A small contrastive image-text model, trained from scratch: text encoder layers 12.
Rows from block 7 of the image encoder of a small contrastive image-text model, named by matrix and row number. Rows with one number within an expert belong to one neuron, the router's apart. Each number is 128 + 24 x the weight over its row's rms, rounded and kept within 0 to 255. All counts start at 0. Numbers have three digits each. After the name is the row's rms in percent of the matrix's.
Before each expert's rows are labels from the 100 images, of 14976, where the router gives the expert most weight on average: "responds to" is what is common among them; "lies over" is the class under the peak. Only what is clearly more common there than usual is listed. The data: drawn branching plants.
# router: router (encoder.blocks.7.mlp.router.weight, 8x128, trained with AdamW), inputs 0-127
# up: expert up (encoder.blocks.7.mlp.up, 8x128x128), inputs 0-127
# down: expert down (encoder.blocks.7.mlp.down, 8x128x128, transposed), outputs 0-127

# expert 2
responds to: white flowers; spreading
lies over: wood
router.2 093:162134114080122136126134104128130118130164145103134138100132151149146126123183069146146112138108076112148179171134120110178126124136138127131164118090129107150136127160077097135153086145092185121112147113134159120122145129099127154135182147126146108097141162143118095128121120129126087094119133111155115158135077143142117114155106149107129122129163108078108101119133102090135113122137
up.0 088:138177151146156102092139074113131135081105136107086152141158084156150164150120084110157133120147115130164120153131171077115110149090131130102157160102113079161160137150156134130121083141158139123114125128120095149072126111134166126108125126106152138123113103117121163107138135092122093153134111124146092105159079111121125134111120099118127119145129113146121127121084153149135099127101
down.0 095:131129159089121124108107211118157076139162124111134138151127132083117101141120112148087118109148103147191109113094126144137082118165114100146127131116107159102097142144128137179117123181111145137100126128177101125153083157140104113099119126157117137145125118137127117111122111157118124126144144112136095156098143141116136113108143159152169137093145118155104100116164088097110115147133
up.1 102:155129151119163113144108153129126127129146155095137132161131159104150147103118136224173081157136105111140111126154151142124158126130137117130122113166104143100152153104069147144161151162094104129120094124100159152090124132112118136107150119147100126080166122119129131141136107153119090164124135097078121106122095117132084156132128169120137097094115132148122160127106116126157129143110
down.1 096:112126119134130156130155110106155156137145113155108103151183132171127127116144145087129151099171118119147142148106090112102136156145115170123145106121151125137103132148106127098109146135145130108104160179112120130161093130125163113088131130086105139156095160149119135120085093125098137124146142138104089154139132113092122105149100094129176120115089173146151162111139153137098090181091
up.2 088:139150108176112125126105119150138133137122177090107169104163126101132127120109139129133170160121104078115116115131112125120155058121151173144123122115163122124115132196129163127124138140113077123109120128138139176109170116154105134120093136124108146115148081123148114114144134134150156143122126091105149158127137104083164094137137136152144161129084158151128128109084103123167114150158
down.2 087:114111162118110156178113131062151117151121064111113107121098135177111130111131161139126117130136134156132128093104087114063125150102103118166115125168117130126159124142126136143101120153158121115147145133116106107116145167138118116091142175149133131172133161099129118109095089084093107149151148097126122096171111124119101169138136113134106126159087137106129127160147138139125162115144

# expert 7
responds to: two-way forks; leaning left; pink blossoms
lies over: foliage
router.7 108:107167082094127125094153115127124117156156148106136146108143132126151115158132155168108106096113158104094133162110170099087155138102084148088122117141167124136147117166143136113137153124126129166102125084163132164143158109128125138131138141180139110081097096133104139065137141142131117132119144107105128163151115097095150125134114164134166119153184113120150156122106138141094139104127
up.3 093:140149125160123123072128079159105106135143154160138127106150151107113143148151069153140127106173153147149138148138133110123111136121143147127133099128163092075128130144121129142126123109109100120101168087102154087134158071124090111147127137088109105123111119124124097108110115138083085141092155115172107152131128097144132128152195107110137107159127153139131105138136160125173134113126
down.3 089:174094124185106099108143124133164100135113093069106142116129135134139079131117123153143149144099078144132128147137113075148127139138104171113098163132107141116149110116130088143130103123102179088102161123118120176104103155124165150113137104141137116115141158095143146116131109105158189106152124123156154132142127126156090114125142122169165135143137101122131138096091117118116156109119
up.4 097:137151107082135108205092067119100147148070138136124145163145123164117136099157116148122147182131107095109111167127123165124119090113085122105131091125110142121145139124116147145117129112130126149134132069159098110119093083140151091148122131151117131109141089097097136123104116107111148132110095133130156125124131136099139134149118171138096171134114142121118156098114110129084119109123
down.4 089:147102131122118095094109167128096119118150151150151101134117108160134101140091154088107110091140128134093133144117119130181136131123133118125108115113130144105113126113133099118160174113149120051117103117116133154159138094121133091064149134179181091120134151153138101086145109103126148107115154121149105111096101169141116159147171137128104118106151139126131104115153151141105102164117
up.5 105:124167144151149111125154173115129155127094111116113107153141144107115135146111133131094146180157148178124121163133103117136130138140149131132111151148141109104079142141139119124122169093122148138087124117142105121201135139159144114170138141130109149117117146128142080200146135115147158165117144081115123132088151170142105150122120108144122124152139091115136109167137170095133075122152
down.5 103:111094137124131127075143125160097139155123101097188132178122092128142119160126075148164121168121123103123130124132090125108097145156093158140118167153125123120178151089104152125093066139141139121117141113128131141108108143137103153146136125085114139140145107115142118106112148124115126088142145131089130108125111113120103099120085085116135143116123152159115118168130146184089142142087

# expert 1
responds to: two-way forks; green leaves; leaning left
lies over: foliage
router.1 102:180114094115156120113161109150107120151078137166147141135142137155143140158164157111116127132145107143107135127116115122119121077152145172147138135161102137069113112106165090108101097111126125112119092138131105120158112120137122131131116177115146114155174128092100117115143127117166110109123080116133151118167111164135103060137146147130174134122105098073138118101148150145106110109129
up.3 108:107117140120152125138112152130168131105099141155063129118112184127122154137116139133136132140106080096158152104145096124129079125143130148171150125145148140105103068121116083105141136143133116084147138113094141093118131169136138126116171124157174120113115109080168122133102123126090148114171130095126098157111132131114118115120125119133116132129084118158095155170092126142117161175109
down.3 109:138103094136091141163112132134106145149144120141147093137116134113124116097116159072183125116100140117092121148153142125097141166104141099114139123141111122151145151121141120136106119171118118110098140156129146141149154149190143148167073101123119180132138151170152150096150119106134137116130096111075192097146127112126118098136130125131141144131080129092165127106157148102135104154162
up.4 098:124112107156089163109123107150157124145134158109147117135079188082129065139094135142155128122187121129124146149150144150101130123158114113160163173134147140168138091133119132116111139144103149100114127118091133133097131144133099138125143105128150179114121093090142130090132098127106100120086126123089120139148152108120124098100146142149106146141119070159116131181132145103100124140121
down.4 100:099124158150107156138092153082147159160150105167139151112112080160129167087143105125146139104090159137123109064141127097105132168149126111092125108110142155124085159131129117110115125097144087108097136125123137141102141138133115123187099154168106141148134132130153156111116105129094134137135124115119139107106172124117124108118149105157174143120130169162113115127090119192147127125119
up.5 088:085150105128131095107108093154132088111125100174153162096066109129149103146131109125091147118141102121149105163140137103137095117114123165099164149108054164137087096106124088124146159167102132132145095128145137162162140106130142172123120133138113120092110144137135118124138125111140106114143129097121136096142145153154145110134116116058132132129116112147175126155152164117113111131136
down.5 092:114080131116179096116125153085132094158151140138132095128168164115173112104131124122113070126129146116086138090135170167138138127165148152186107111165144137155163166139121165131104104129108122131123132095125123142124131136155129121123177116092162121116149126120115142091098154102098114150141130145109126148132114090137144146153130157171117142137158144115140162124144142173119163172141